A small multi-label audio tagger, trained from scratch.
Model: 13M parameters, log mel input, norm groupnorm, depths [18], widths [320].
Training: adamw at rate 0.0031, 19800 steps, batches of 96.
Rows from block 7, named by matrix and row number. Rows with one number belong to one channel. Each number is 500 + 50 x the weight over its row's rms, rounded and kept within 0 to 999. All counts start at 0. Numbers have three digits each. After the name is the row's rms in percent of the matrix's.
# filt: filter width-3 conv, dilation 4 (model.blocks.7.filt.weight, 320x320x3), inputs 270-319, a 3 kernel for each
# gate: gate width-3 conv, dilation 4 (model.blocks.7.gate.weight, 320x320x3), inputs 270-319, a 3 kernel for each
filt.204 103:399490542493448501498647375464492504527503575499498531499507500428500499496500509457500485507506457427479499490502504495445637506489499501479528535424586499495628477492493523495549500491519504501504518489660460645461521408548475624503489555487499500510501473441411678506503448470514462502475497501500500500504528516531481654518501501491484419528494700500505402535506499456572485487497501500401511430417498501436567446648584516499506508435464500500456
gate.204 107:475454496502492504463580494470494466524512518515642514464500500475530504488531502428500502411585484484500499407734424665501506542516560614500501496504514443578510500504494500500498497489496491488498501587483567554490466522496499723463501488489408585451485489494501585502466487452483493435447501477500585500483740399522548450522519511499492498496741455532527492454500490543622546618522502559408550477495480505503512482664484513500501497488492500427500
filt.205 086:499637370518504508467462506509515485483418509527500514500500500501486347515500601500500503506514508544568420500515512498494496483477518497495499496442433520474487475501529460490492499486531458493509513491510500499510498474500462488500500508620500486498503505500518522378496506503498500497496489311500500500499532494500504499496501500481506515500575437454502518498455505491511517497482501498469511537542403516471505497535496482498537498506501500453548
gate.205 085:482499462502500498508533478500496500500639612479480530500499500567538470496491476500500497526512499489441402538504473426351463487496533491403500504567525498518533522419496503497499517492474504539510486557546452485577510490499526493473469449490509486490510498457469498460515498325516462502500492399500500500498485455503541501502505500463274333509502503527493467563562528503450532505509499470506556452395473472489533484474497510495500498308273500500500
filt.206 071:479634432498500499535545600479705473519493505500504500500500500498507509494500528499559500486522585521531499457504490487504504540506504501462506494518496421503501500513500492524478500500500497548502451477494534522503407500500500516503502505501465598500367500495638531501499474500316508505501509500500500500482502498394479496500500549500493499445492489507513500414493504542500605500517501519517499426509422495501500500499491494487495497513497500500501
gate.206 076:506592501503506500557545522497520500532536528515501524500500500514614507510511501500501500543512517500514507496552503508491499508498471500500500495500505500512500476510484502499499493505486503498490503495503499512502500504485500518513500499495499500496499535501515642550499502374494500487497503604500500500497500506500514499500500500475477253494538505497503498498502500509500505588579558489510488478543516501503500503492612503500476490501260500500500
filt.207 106:501536500498513505510522535502431488499480501472517511500500500505513599494500500503518506539506523506584523477494501439550498498543528490537505502440603491487501494597499498498501500499503576495490505500482478520502498497519484517484496494470500499485505500529340508618512575600500499487506505504487500500491499504492491483509569500363584525497499500490513494499452553492590499450508494504520492518500494499507494489514408498497557495549516500500521
gate.207 108:487502500467518503495500646496496426524578673509500504458500517500518507499517508500500500498498500469499490435506501508502505498498533504500499511507616504499511382460448504507514396499501438501559483518574497495571502497525457500522501493440474500504502481412503510509427460408501462465486494496490500500408502514503526579499511540482400405454504548434478504504503509495498537511506503512501511483455433556499517402496500503504521508486406556500500
filt.208 144:604211514515500513489500525479546503513498527523492500500500520500502500510504542502501522487549498552337501497518551632151504509437501539435495511502524506491567499502501512501519514522521500497519526460546495510516497564549497481516494502502477550558467807500503466501477497499495566501496476496500500500512518539505510533515463501496552495516516543432546503434677504500249501500523502500501499497517490501504548581015517488566530495556497500514499
gate.208 139:516487536516423557493591495498447502514471502498540491500476496500508493498482489500450483473613493494500497501501500508486521502500519521499499501524499500505498502468502512502501503388509508501501506493608498489556486500492496503502506459520495500489437490459510501506498501515481493524501665502500500500498779494499491555500500500491489499498501513499488500507524493574495612499499529509072546483491514487418532587652582501398492479498496500500500
filt.209 072:430515481499529547625500504376500486505527539501502510500500503431501496500689485501499500567506485517498497478514488501500467512530513502497504509395502511552510501491500500522522499500555506511501426615509489513587432505491472495495443568487497519495498496505487535476496594515321513485500415497500500500516501491277535476511501501491486503417519486483486502500517524503497499418525607418537540344412476500525500514510472500500496460460472500500500
gate.209 080:381454501469436495499513533499494484507493474445486437500500500471483492486432496495434490477499480467383490491444588508482532500498515528500512495487478486492494513479509481473479498386490476499478480395496491496490492467499543510592509510500490457490498474497481431500479433518493489586509511498500500500509468503492485560500500501499414519498446543508500539494499487499505520554491562479492484493500503487486476505519509491485495485359514500500475
filt.210 092:542545490518533496501429509495500500504501524500481418500500487527526503506501452506500369495521500572510483500500460613503493497501500552507528503503547470452481515502495500631519499500502485585507494499498458482423501513508504502512495547499487500431500538465501496366510570500499511493505503580500500500499498504500503496503503513492507476508509475498568505449504513518497452502378499500506497507512490500502449511481503500500502548556496500502505
gate.210 101:522456516499497513492473483536502501488547506576539510500500500502514516534501497501502500500492496511508508530481495502469509502529509482505504439505492521498450462424496500504503480483497504491499548497515502622503498483500494496495575495517501459486522466500536504499499445500500441498501512498500500500549440497499503508492500500492318496580495516493471533488486495498499529501503498491644506507503506507502502515507503496500502488463504494500500
filt.211 082:438403500500499488505502502502487499500520504441369496500600500479502500501508493500500500499493415479501500498501500492507505498498499500500500499627500495437489500524515500501500515550500531502500500497478501510504518519500509519516530302500504501500501500496412504501510481495517501498482497500500500500494495496504496492500500500515510581499491483599514501498500453496524505498369501524507501478347498501504500425241408503671501518506531500500500
gate.211 079:501512475500499500494539498503498500565521551507515345500500471510499499495492419500500444496483502483517379501466481491515500500503496499502510510496567501504493485491502507495496500478507501493493511495556505507504496457501523513501500492495500470489494419484505518346476463494486448547512511495500500500498500398498465609500500517445428338490466505487469499508472500518554523634564603502492638495499571501500499508561489500474498382334462500500500
filt.212 107:532499439520467458453489539498501488499341498505478495500332500502505491528298520500500495465500509509498445497417562524492484500499499498494483477500489499472483475501511520367502487481501500497482507494500458495500495502515485421565501500501494484531497506487598423500498497496500512500500500507500500500509462549523500521501498500487509505524495516481497548468479530500492500481471501499510409499695417478498494522490502500339499504523497500500499
gate.212 102:504628503469696602530513499519505500528505518680604579484500500566659539554532508508508501570513533582603526517553500523512526540509575500490531541496501504493469472483501502500501445500507496481485495613530640501507505500504561504515500504503504480441464500500649801516480609483497491491514554500500500500500646500499549503491548502431466465498607502490490500499490486528509582600536533499502503521502502531502507595584508500495501461499496500500500
filt.213 088:507508500466452500519614501524501574453512576459490390500506516500496387494535504478500475505497469458485342500514505498500514488490432463500500487505518487498442496566507475500554500500586503449653468489499500498499500499505566719570524535628502502504501497504554506489505463513511498522514510500500500500527516508494494522500500482533497515483451498534504530500500501534584336497570525493483510525495481479485493556511463480499597519483443500505515
gate.213 085:480500502499494566414488497479505491491492533462509511495500500495502500499496499500500479503501507467500468499498498497489499498493515498498502416493475333500485514498487500476498500478500499478464500494500497501491501497465474519511582494500500471486568498481404499495507328504550409467471506502500500500500493498510360463531500503516311474524409467522492481499493504478520507499499681499500492463536489497499494448548524499475492557401483500500500
filt.214 101:421506537502446565472499429485500589571488519499500500513500500498417502514506530500500499489471476474502499499503553447536451501498405491500399499441532469500485460472403526444587505482506488477500502511564361497455496497565474503375459522454495446574505391728483501502481470478407499570472480481500500500500488507473508597503496504428341434499500677495457432516456487413548300448518495486502497364506495498506496356614378535428543473427492562499464
gate.214 107:484503444503448501470513512505500467572476528534482505534498500500499498503366520496497501487494497478500491511399498500516481458496514500504500455484488499468489569502497498399510506478497390414501505373474502571484525428487663523500543511502500453488521407503497486530419463508510461456472500417500500500524430498543419471499498530400498506565378458557521506499458525553644500534512495472497494514571441519502477508586447496410515370495500497500515
filt.215 091:500507552493502577545500501501424556515483530495508447500500534503503512503500514501500503547499501506531503501486521497519353491500489502546411574544566529626506499500466506500586520494535502496783524506554502480490547513558517476488428322489503500561501500542473463519498506509499500511503501505500500500502506510522512533500519500494501458550533549494481500504497500487504380510495500526501556500507501510504504472517434524500594495514462500500499
gate.215 086:552545534500575510603503537515498500507507449516500501500500500541526525499503500500500500523500707509499518569500513506533519497524510504498503524500503500449517496472500516501500503498513493496489504572526564505536495486513611501503495503493551483498480477562559576504487500666495483557650501500500500500613504502498523518500500500482494550496496513484499495484498490504500504582516521419507502510498511516497518534505519498500500421494530446500486
filt.216 109:500508509502497577500499500504519491523480581500484560501500500363513498498442604500502502426499499464531465500500523499498529499497546508503503491497490490474569502508500498497513505505499516506495500485682571500562485500508501500510607463590498496512495600410513465547501503487474507493493528460500500500499500505500490605502498500503510487481497515588534481498509499503502525513497555493500506487556493493487569503501546540500565437556403500500500
gate.216 115:489501500497535549502499467493497500458510514498497455503500500486471277510539512500500495508497491490482439501494511504488500495572556514482500400421334489426414530411557490521513508504523502526551501540575474559534502487509510463500535642829505505531491500511493541403472498494506464540498476370500500500518522500501503511500500500491497538498501506501520594503496510509473500458500522476476506476465485491483507526499496480513511499498494500500500
filt.217 092:512502500544488445439465498563619519526474539516504503500500551554482494509504587500499500500458482487519477518501579482540499405489492458501489576493496522500434476502487601484652501492500529473497536501500500489478533503504501501509498587557527540507516500544508499604512498500552561506501490499500500500501502569553634510500426489454515513592500498500499500521473494430510329502528513505497404482520398511508499473502481512500549496514501500500522
gate.217 090:516524615510557527531542573502504506590500512468522451500500500502576522504515493500505502504542500493511506560533500500481479487502493500491487596502522502530509500499497601509518510497498567498579574506603538498539542498511629540516494493502504496498514514499515569536510504505500494498529552559500500500559563559574497620519501500476494342578524682515499498527512483473502500715500622498469508477501497498495458507549581512481500435499474501500415
filt.218 099:429553557508506504500506558496499500498591485503556501500500500444650517501527598455501504514508523385520549496514556501500501512452500500501483345549397468553497500388501376568495477500501467488494508506506501501518496500495496586664636462592495497500482445479402564567501504526537385507426565543500500500431500530491457496500482481497330529444360502492364501500500495503503501559551511505506468504502509503500492520527652488497491500372509501513500
gate.218 100:493499598500502518516515509497500528500527540500494513500500500713526522499503520500447503523510484503501519501501521467488501502497501501500496492499496488477510395373480493499548398481500479498503459498509504524519461503500512509508342496499489501507496502501503500554500505503490507500513498511500500500502377501481506500501500500499461475475501500504509500500496485526506503501616525494611501503505536399500504512469529488500513480475456500500482
filt.219 087:455520454501500500497492498502498498475491521509512520462414500452502499510504590504488500522497512500503459550498627486499445501500499487500497488497504546500505493371481497499500431350482493490498497505501497496493507448516497475497491491488523497499534501509559572505521498536503501515484498453500500500534536513544550640500500500488500482549517584510360504504498546467499497501499491434417496472498461501457502487524422498487500503501506454500500
gate.219 103:538488500506503546484500506504495501544613501500497439500500500504488499490481493500500500447507527505498488495608497665499487480504499506500496537504513502474473500550503493498499500539519497501517588700552569499502501553532593621499498500503498499501447505511513435470459499500501586529500495488500500500484515509582583553500501503454506499544636578501592552432522500562505495619727499567506514527499501557501501528490490501501504493514508500500500
filt.220 117:448500309500480515550500533491458488497478489474509438500467497495457456446477479482480440519491499462510383502495502356608296546548576475532438499463495470497427503523477501487499492493491529466521420498501586496487500469500467658348501508466500465500519393557499502475543513548503500527458501469500500500489512486502500520500498528551519539455499471547500504520472595502506422501500476500443499474502384422499417407731279509468517517430559500499499
gate.220 118:532802486516555543543504504475498548500507555502580479500500500488501514499564514497499490506513524513618462431597505554640502536500500536530508479464559498537503501505489480489499481500515492478553476675612506506593456491531500671512504559534428491500468408502519611501490484500471499533521632490500500500500694467443576549506499501497459468441655496496498506430431508545616519501521552488408669499504498495502556572974498477452502495408486500285505
filt.221 079:501501376476502467490490500497500510552498499470513492500500500516522438501503524499500477468518536429496290504519557471417392359493492496437474503508515462510521433307500579532501500485501533499500511496491485465472498477513520226502496481490499513516500560524483507454361540508500490522502500497500500500500535500523518517496500496365532507501524504500447500502515603435417372495378523493380434482449397498495500469417415517502502329527503500500500
gate.221 075:589495487500514490497543631504587467620656494499460502500500500507539500500501500500500500441577565493456491499658502501346489500499540499441499522549490521494501500499499540504495503502490512504507548538490500502517513583500488506506477478501502531506500507500501501504503518499502600499493500488500500500497511500544586498500500502435483508526582492500504512502556509499471595576761492525534474501492488510497497492492503506502491492499500500500500
filt.222 089:533494575497496553486457472608501546494501500488540495500500500511500607465502516506518517497503489556513581482501532524507518331499485521500503594504515587572509509512524503497509513500551511478498490502500477346483599541544502474527457497499564501510499564552490469527471500538502510525526499506500500500493495497441502512462500491456499522498564559469498500484504484477493498494503519589502555721559581544520522500446488500502518508523586500500500
gate.222 095:495510556484530550516499492501501504477666501577513603500499500520500535498610491496500500518500485500446516525517485496502517499501524499501500493499499521531556491502496498507496491512498484497497458584532496507538511554494579531461505504498505500490512500488559516514526499485514496490564475497500500500515502460500552519500500500502451498490504504500496499510500483498503546503504502432600561503503526495528533506521525486500500508368498500500500
filt.223 119:410513456497500388543498502439500500394542490443521496451501502310504455466499483496501500557485501501495480402497505496468481508510489519492501241629466233528514531361525302569465380498500412512475475491459504403499370506505423456514491371502395504518480498500384521463503501506492484504469525431500500500488477476455483492508500487503499510470477446521392508393527540513382500487495501458502499477480494460500505492378487434508497550498500503605503
gate.223 101:441501503522574501499500485492507500558509442504475553518500500500495528531445500502500504499489546423495551484389476476473508501526500501467500505626513509514495479364494497500473494402499532572472577446501490505500504395503458268487486275461500397488500496527507533444494472490503307491352492493500471500466485485551397359501500500459494491512388514490471489501498493501481508481373508551513507391502512544471516352340490528501455500538527500500500
filt.224 094:495493583500496568523509438512508603474316499498500511500479500502500483476497484501501500718571502500554511484476497497438503507500492518500502500500511531616502501531499478443499500461490507501508516454522504491489504546496505403488508501501495503500512620508500497492647551481527577493502503527500500500497500528494492494500498501501552473500528542531504501533504507537519501493382473507516560545602622496503493502501512474425481574601487499461490
gate.224 099:519537500532505501509647499498500514509617522519469535500536500538500500499585497504501502501500500552459503500591493560510504515483509498501500500532495499517498497503486503499489500600498479503482508595504512484530499528493494712499474510525487502490488488473517497550504474473495510496500518493500500500511548476517500498501500500482441471543519497480497500482512499520503541515517596498495508500456504508499515529569504501499497501359475500499499
filt.225 095:492613505500525501501413592511791479491566456565541538500500500490584508500619499500592500568502531503500567508503496416477514521374520459433502503518460601560508493411507512503432498503407516502461495512358495503518503500444427502500472503503512502465587496469500547500569484495513499490500500495500500500506477495505511467500426500538291535514500472495445497548500489445501544427523503492610457497514504511527476441480519494506481510446496500500500
gate.225 094:489508449500500500600497498514500494717530517499507500511500494499534439487500475500501480502498499478500451539451455471571503494500510499541544538562405534553511500480500581528496545501494540501498502534505550500538524501501682492484483465568529500461517502508487500492502462499502488499507509474500500500502499493489502496500505500477444477510514505501483500523500502469490487592501621510524499480485499514504503477506458504503499427439474500500500
filt.226 093:504398482490445483496477492527486500454495624448503492500442500494339493433503498500386474494485355491409449504496500468506491457498499493503495501419577508497493549487458488472561500348502516487506460491503502504489539421492509504494501508409518499506501432420462482499496443464567466397512489488500500500484494448496500505440500500494475435500452478551499485500496500501502465500509501494419503568462334499509500471508412479467579501454464471500503
gate.226 091:511508510495561496502500607518502472408499412531524502369500485545493512496495460490498429610527513499493501512499499513501511555512507499499500562498514549501529474469492500510467478497447481507508512525432475517490550481502456463500439499501501499485522495471543509517645497492546498495555502544500500500542501498582512499550500500490500498576508485456488489502501501446501522497507498495516464566527514499498487527518529483497437601500493500500500
filt.227 108:473493499488498503533510503502510498529526500422496517500500460510501643505491502445516488538499508249502500500481501354494504504509519378510500531513502497501502442504495507506472464503432576575421512489492564501513512503500513507503500503498502501461496508497511501532486498574493477513504508501500500500350499431499418518501504503410500514433498493512547500568501499507519549511374540573507522490504509499500500500497492501502502457494572500500502
gate.227 106:427494506506508445529511522500485501478567429499508513500500483481432453506552526500466482575462577458402517522502502405536560503503500488501512458483466500499560500505500499497472461496465501493499475651504502502510455488465473590546545556544500500495519333446581514455504475451501491491490496544500500500503506538485501489500502500525422464455502496527493491559502475508513536476524514475478357459485494473504499489571814499500308489271410500500447
filt.228 071:500503495501581527543521514481504477530492493530446510500500499501485482502492471516500500511501580562497535500509487566667404507500546512512498522500644499499488531500487491503489513500482484506500479652500516498503499578495522466366416462303493507481489505511487497385498597506448611497522496482500500500527520511399669499500577512507499452488688512498501491485498496522573345510496460456493493482504502499493499562453437496501490490595502500498499
gate.228 079:491504504500501505499470551513517501580500499531522528500500500508579516511506500500500502511502548438510518514504493364487405499490498498496500529478502517506516443502503543500497495505490514459481492493505516500501494502500544501492500542492500500500501524501494512501413509500486520500575500506500500500500485499477530501503499500264501447490500513504504487522503496486535511528692503484512502492559511489514505553476504497502499207522408500500500
filt.229 099:541511558519534525587496557511502547532600553513528501549500552555528572540673641532501504531502558499417502623614781487544467506501466487473421580648541511629500533415500514611605554502569502495523565701594509506507583587586540499545454500484605590618516505582529582555525502504546555538500460520500500500538504647533742598500500494528459494540613651499463499589500571493460414518536500499611477494495500503634501481495497549631571496446500500500500
gate.229 098:504500490494494500567510560501517500504500499537559500500499500545521495499485454500502530500523535522530525499478480567497494498498515542500642430511493315509502576501616491493501500473497464503533474485426654509505499505500633514505591560568499480459483553515539602499481480513502504500517554552500500500496498499474460380500500500518453499456527467609579644479503505696602594641505497516547499569568526499507498521519499497453492501501500500500500
filt.230 085:481490507501501534502497486438509516504495593492501477500500594493506514501500496500500500437502394489479500502517531492464486536497500499500500344501532352502479520504510503499544502500696500502497471500551508500517374510542505502501537511508499503518498510522517499501502545511434507526500501496500500500520534494472521551509498500643580526476508539513519506411510503514494478500514524446404545419509521433504500502470466501503605494541512500500500
gate.230 079:503493509558501500500528498500496501502500495500464525500500500506502470516453494498500499501501467492483500519488496406475495517503501475500497412487422471276486494503499501468502485499491493476500508496490513498500498500494477514573515506547479498496526500500522448549526503505503530495468497528500500500502495633527502496500503500500500475506503498509532516500501483453504500586623508493501241507528501501499491499490656501503494503519369500500485
filt.231 097:467487503505501500527545500497443348456492584478501500491500523487500499494508501496500500537523315500487500500530509461482547517490500501488551438440534497504481542507535466480519500508521487481486481514507496516357499507500502520522514513358499521487505507430472491474527504482510519433490497498500500500503514504503513500500491619621503500507511506542514484510522501529533514496506499468426481515511257465503497517514502465489518513505475475494514
gate.231 087:442482488498500473398411517525500498461465499496608519437492500461489484496530511486500493509512504463503476486498486473499491501536489501500498450270378430497411486485458495456487475433451500482501496498490478516470500479451449466499501618668487491500626513465473559446499518488500498483489483505500500500502501501508500490500500500498490382503500461510502482519497504431548512480498486484469449575500480491499471404529547468453480503501441500500500
filt.232 082:444496512385501496668507516489495545500537500500500523500500500478502499532500479501500500685494500483502516500499505506573500508503499500535500471532518489598514501505497500504507500500494501526515495487432491504505500492479499574500513501501501498515493500496504521543500502499501488490497504588500500500503468514485478449500603500502503499480456454505506503562500499500567500500494499490546481375467555502498486505498511501528500497489489505500500
gate.232 088:490659506495761500512468526499502499498543500559504508500500500501531485502540505500500500504443498500523494501500495505619515507502530500500500475499449516523486500493500481499490491522483493486499499655512572506603498502500529504499521546574498493481490499495543591626471507496491525500497500473500500500500509518501628520500500500501484501494657512501502554502410492565518542527623503480587492501527499499590500526540523497499500455496502500500500
filt.233 100:561494588496454546500509483530502519488498485500518499500500500515449525500514489516500500497456492534509649500502500505561525496498497500528493537415601542507541475554453502470506501500501530456512516503505497537493531500497413600342498596382516501500495475524501504549544489501517503495501466549500500500500485494510500492499477500493500494513486602463534384481472447490572470491525426555505524555502573510571504496540488502501499502473526500500500
gate.233 103:479479501502430548513494497474488449503524501489445610500500500504493564499499524499499507514491490492457562499499501502476530503505616499503499503552494498473512509486504500529489451512509352535443507494512501493505524518509500500432496455429500499494509505508484489646506465533516475438471456419500500500487477488510522529500504500507494546505501539478518494496508474496409518558511508510516505497433494506503505476391463517532503516504560500500500
filt.234 097:457510499504556516607509536485503519551635446521494513500546498504512501500498478499540517619471582449529530505482491430495487522503571500496487594536498541494498471498481502499479500608471525514500509500487498512503501518493488500428448493478500478455502473575504504453504498528494486488500501522500500500500482501496492448500500423463485489502491500488501451564500503465518323491498474498582499458503621498519485436502506501511435459494513500508468
gate.234 103:483492513498517516548513382479480500528511491502511510500500460447510509498501518495485447541512462501498499519449535500616524523501524513579500513526502541491501524516488500500547500500439513480498552502475524612497518508500516502490500497562506466433461500516507507526502500510512510521503431499500500500547441523539534555502529500506502510526494529522574498521481501532666496503584509476579403491494499501516459533486504501516517493509511500502500
filt.235 124:500511503515501586482499469525502594528500501458509462516494500502508523595505508487488500495498502475507500653502590524512499446504468502504437515493497442541438504464504565502529558493506497485508630487511433614500698497589549501501524500530614479531609466687492531496576505711698480695493523503519500500578499540751490606501481501511501563711468608543485542549478502417523384530529502519517502506533506500502489422511446619500509514482565500500499
gate.235 109:500506504428491511502497507504495489573493497476530501565500501471502514501496534490494501456466494439505505532499531446552507465505505471518500509479461459500494501512503547487499500501503628465483494516500503502474495500503514504488513470499501491502431483500501497621283497501433509502502490497500500500523543502497533504498500499317547532476502500521500485501485498508538499494503501496364477414526496403509473512516502504503507301517515500500500
filt.236 100:532523498526526489498413529497493500499499488580494490500496500522517473500494432493474514509462509543539518526490416520516546651505499500505513473491571494468501502418497501537450504472501479488509512500503511491554505501517478402500500507496500485513505600494510488457612517500505512554492457483500500500513486384512570502511504497537506491509520497501489504494500460498497532496491500500522673507495572499514586498355479491514490573636500498501500
gate.236 111:486480502490518509673458550481575511543502468520504469500500448498508496498502509500485476517508586504484492483501503503494500505467500521500500560526518549514577500475475496509469487500424499504503495494520536485500498500497499495497466510500489502500485576501507505533448488494485499498500508563500500500502500536467497503506500501485491351500501503499494491502514500563461500500516474511499498480522560515503476518473587497499377466499498502501480
filt.237 114:503493498525366506453500497513502499499495507533500504499500506500500499499305511697461566503485495743507535458496500497521500501503503511502500399505494353488462563499501487497499515416507451479502408477506490498508503450501473494503512466503457487505530469499481494515513496500504500487460525468500362500484494494373500493497499500500494494502473499501500549393480449532505518496500503529468510524509498538399509491517498499467508548501499499501499
gate.237 110:471499506474460494503501503506509500473450266601507520500500501473500500497497491499498500505501606492497501485500494491505482505499494498496500515491252576461424500494484489360362469481470519357496481493431500500472508494488447488437487501498521485500503489497499500474413493487469500501466503508500500500447501500492514455491479492414503508485497467495501495530501501499503488431464416507490374493580521506487490487513517499488325499532535500500469
filt.238 101:505465494507499463516501500496501507501572487460503501500528499500499475465498488500500495502507502500477498500486496541486508500489497573500517530532451500507518559492535501563486503521496516556473497497479497506530489500489581500645500495619469547489422502485421499503503484483496505500516512509500500500500529485481495482540500483494505548491488467536500524508512501610434515497542546508499493493445518481506501606475572491536480496479478500502500
gate.238 097:492493481500416481490498499501501324589555487428480390516506500503489477489502455493495463500416496496481494498500327451500499459459487500498559537530500500500384498499500542521500512500427572509502509506488427469405529502435486559420469502496520515324526480497456473374534457510516488458500500492500500500511529509519506463501500556436438479535507520504500502516509501417491504482489351509486427504432362494499354348498473507522502506397501500500500
filt.239 101:466488403344499483547554499501474498419499489500489509500506500500497493489503489509599499519503529500601498504501465438499475493502484487499501500405500501460507502656499486428483500523498497423475278463309489580490499512499503514498483498423504499466508496514498493466493521499459500500552476500500500499506500499333479376450501501510646507394488500503536501545452515477567501485500486377501488512498500442500506496497491481506472504569529500500500
gate.239 101:438483457489499469500537500500498517508498453469470484500500467401419498501474384489493500482493500478492503499504490492502501501498501502501510496434498467369474504504568478495462500500511510489481496493498500628488499479521478510518531594504499476498493496524491504394476500489492505532487500498500500500499506507498469501500500501461512519498500527539604546498462509509514515497514500541497494560570596499496497485500490503500441498501526500500498
filt.240 113:585487554487510486517396506493499508492521453499527515500500456497496480498496467502501500546488625502542500531496495504482488500520498497498494506495396517499589519435494515500450505488485506469477537451496491466502478423437526453500489497514512459483501497455500518494513497487515351494614500565500500500630498501503414438500500349492496483519418462464330349506486493489445495502498511417502433479500603498493495661468815451500303468462415500576461
gate.240 096:376486483483499498530500480481489505496503578495489456496500503405495451483497497489495497500493471425504492488499441468530497507499476497515515391424474492432465496508498476496502474500583476455502494506504497518489484495501499523503533517556488480493496499518485495481520527488499528501448478474500500500500501480494516503502503500492520456496511508514508505491452446497519497514561508497500584499498525521502518382497380480500501489491494499500500
filt.241 103:502524502515516502506536539502716505502498509528531602500500500485545481500627582505603500513611536498506491509701563548454507511497503528439498506481500517508569585568513501495509538509513502501511507488532503601550545575509534655519525725535516631523513653501499554622499543499576627512500515503500522500512556575517498513500488500580601516521557509508586514514510503501523502501540502506500500503505498532504502548541569501500501519538500500493499
gate.241 105:559500498505503497567692498501500496501692486500504497500554500511499500504659495500500500522516485511493568499732499507475567506574496500502551499494500502505498500501509500529486500503500501528465505537482503573481495498498509573508511511489500517448496499499515663511532525500500495487529477516500500500536544508500547488500500500498496497500500501498533494496589466505500507559718502486473495500374597483485499540512522499547487496444506500500500
filt.242 110:500516503496494502550552564483540499474480500581501655500497500525503534503496500502498503601536576532509516502500502515499493620496616514497500491505500518515507526535475423498497425548479471500500501498487511512581508500393415524501499500496507500468502516472502510509525500506535513458504574531500500500501504487506477449500494500557497499504498453483523400501500501520501501505530505492556499507553514500500489515556562495485484559498500500497500
gate.242 114:483486490476478454500492503486484503498687511500500499500597500475499512508589516481496498507255485458488474508506524486499520499481466491500492402486505398469518487503496491606490483654496469495493480498502503457500403500508508589632551512500486499504443498462496495498462495483490501507495486497500508500484502499500504533496500500503502474447499501488516501505496512503501570519500513454491481465430496466499501580494527498610500393473465500500500
filt.243 115:486589505504493501442492451500430470501441502501498502500490503477498499533412504468487496507460501474601500520340521497589536501544507497556528515493540504457511468536522549479512499503523504439448596477523448497479576440542392487508474500490518330526600445494486490491548498506593440537479505491500500500591502514704471513501500503507560504737483533500494484518365521342557486466497501471492500480501500497460501468515499528439500546539523500500500
gate.243 112:518437423500497492480479499500477493610500500661581539501500500530500508600509510501422468466553576508504471565499500544511511478494514509514533480488471496505510502478508512497465526454500496446465517504499547483487500532500609485513597507571501477482479533499651448500464503576486630553496494496500500500500622490512520513500508499471496545501603488499467643493499519594491535602506520509373500500458504527507522547502515540491494456498508503502492
filt.244 095:500414505502491497500498509489500517499533407470396499500500416501447498504499500500430455454486500528332470501500512633497486514502489521500470460519502498486493511505503332495471497516500428536508503513509511531527498499502565537533508502520427499503431462469553375463501476482499494500456462505500500500479480513511502502500499483511502500502407494533509500451547505723504501526505538513523483520457523511509476500502554501515435514482453500500498
gate.244 098:483436497502497502508500499502499498542614498500497500500500500562497507504513500506500501498510500488476509508504505489369499501498354490466501524492514474479541498465501531499502505483500501511497498500492511489466500500516507496506318508463506507521503518534512493500479400502499454511475474566500500500495501614500496506500500500468348437503501659506507500498518495500498482508497502514497397487445501504510499423397471519500499500437483500500463
filt.245 104:498498535500493506453492504501508499498380589523500495500427572509538502484493502500500502480563355502497505489504508515495571498495501501498500515515497522502494498486500496491514498463570495499505499505509542492610497511500486396586485433496496504503465506454502499596500547495489512474455499479500500500461495496500514501500497500500512503499507494498500499467502460540463545494382603528490513525539469556504506500480497494501569500559492500484500
gate.245 097:474615480489583565502420504488638500499655500534504502500501500507484502500515501506517524503340532554476510488497500598497460498488500590499497466499498499485488576500519493598501500669500490501490462655500495603499500500499513499491499537492500500500504499539473528502499423522498494499499504507500500500512500507474521494532499500501491502545557522508492500501418498552486490501638522438573498494527502500639500512496500495537500519457534500500500
filt.246 094:518484517491507459522496534458490500534467475465479488500483493495408495441511479499490500392502501501500537358690500500500387513528501500502453502418488427458461499500491503498494500477498535433495467500435515497505409472460483496457476522463477494492410507505503500500410545316394499448500461550500500500444501509306524304502503500495516503364500399501503423446482414533500395391511500511412463468498543467477488500500499506473476471513427500500499
gate.246 093:459476460442571483501479477488550466515509508500494500500500500500500479492474466500501502493499488498497499497497323502519534496499500537534584549510514520493497520568514507501504500536503497494499499690509500499494500574507516503500469497501499504500501580499454395424451647461498765499499489492500500500500496479480718509510503631492522496512716521508572502531502501569500582493635505529571542478534478505557516490497499505513507454551491500500500
filt.247 086:503676497500496465520499648484500498513504497502587492500500500442466582499577510477500503523477502451610585482501504535569592504499482517515591491505501557501502472500559501570501403500505530525500517519469556501532501480500515503677528501475502497507433468489452589506467475476492465502505526527448500500411612501489497490503500500394485524496607445501498521501483500610502634474466551501455493491494499506500500540544534499500499477465504500500500
gate.247 085:485460452500500489503512507503500490544532544419490502500500500497505508500494499493500500500504477435482456498471503459478512490498496499500500528556498471515401489493542513501500501502502515453484518500499500501511499514499500577605504448498503502500500503491487500339486499485500503503505500496500500500500463494514509506517500500444473486498510500497499500500509493482517562505505559501538499453494485499501501480477507501504502462496464500500500
filt.248 079:508522495497503512503521510504522499490515318503500516500500386495500523491507466500501500510526725500494517502513502500477475495497500498473494501530511507546515498490500498512479500505339501544486499568402516640486500507503466500369480497452506521507487499643501536424497510677499502509517501500500500500501500490498532499500500500507479616499525501496500502499503515498493427473498496497659505513497513501503497542499476498510457500498639500500500
gate.248 079:517508513501502503653501507508502534445509499502500492500500500499504500500501503503500500524485500527510499504486515506510507500500500500499499439498507503515566500500517457489500421500503497501503495500623816519502446498556505499593524511523501502502501503504532514571513497503501502562514500492500500500512474529488501623498500500514489480496500637501503515479457512584592541671516595472547529585539549500515506600500530449500504502486507500500500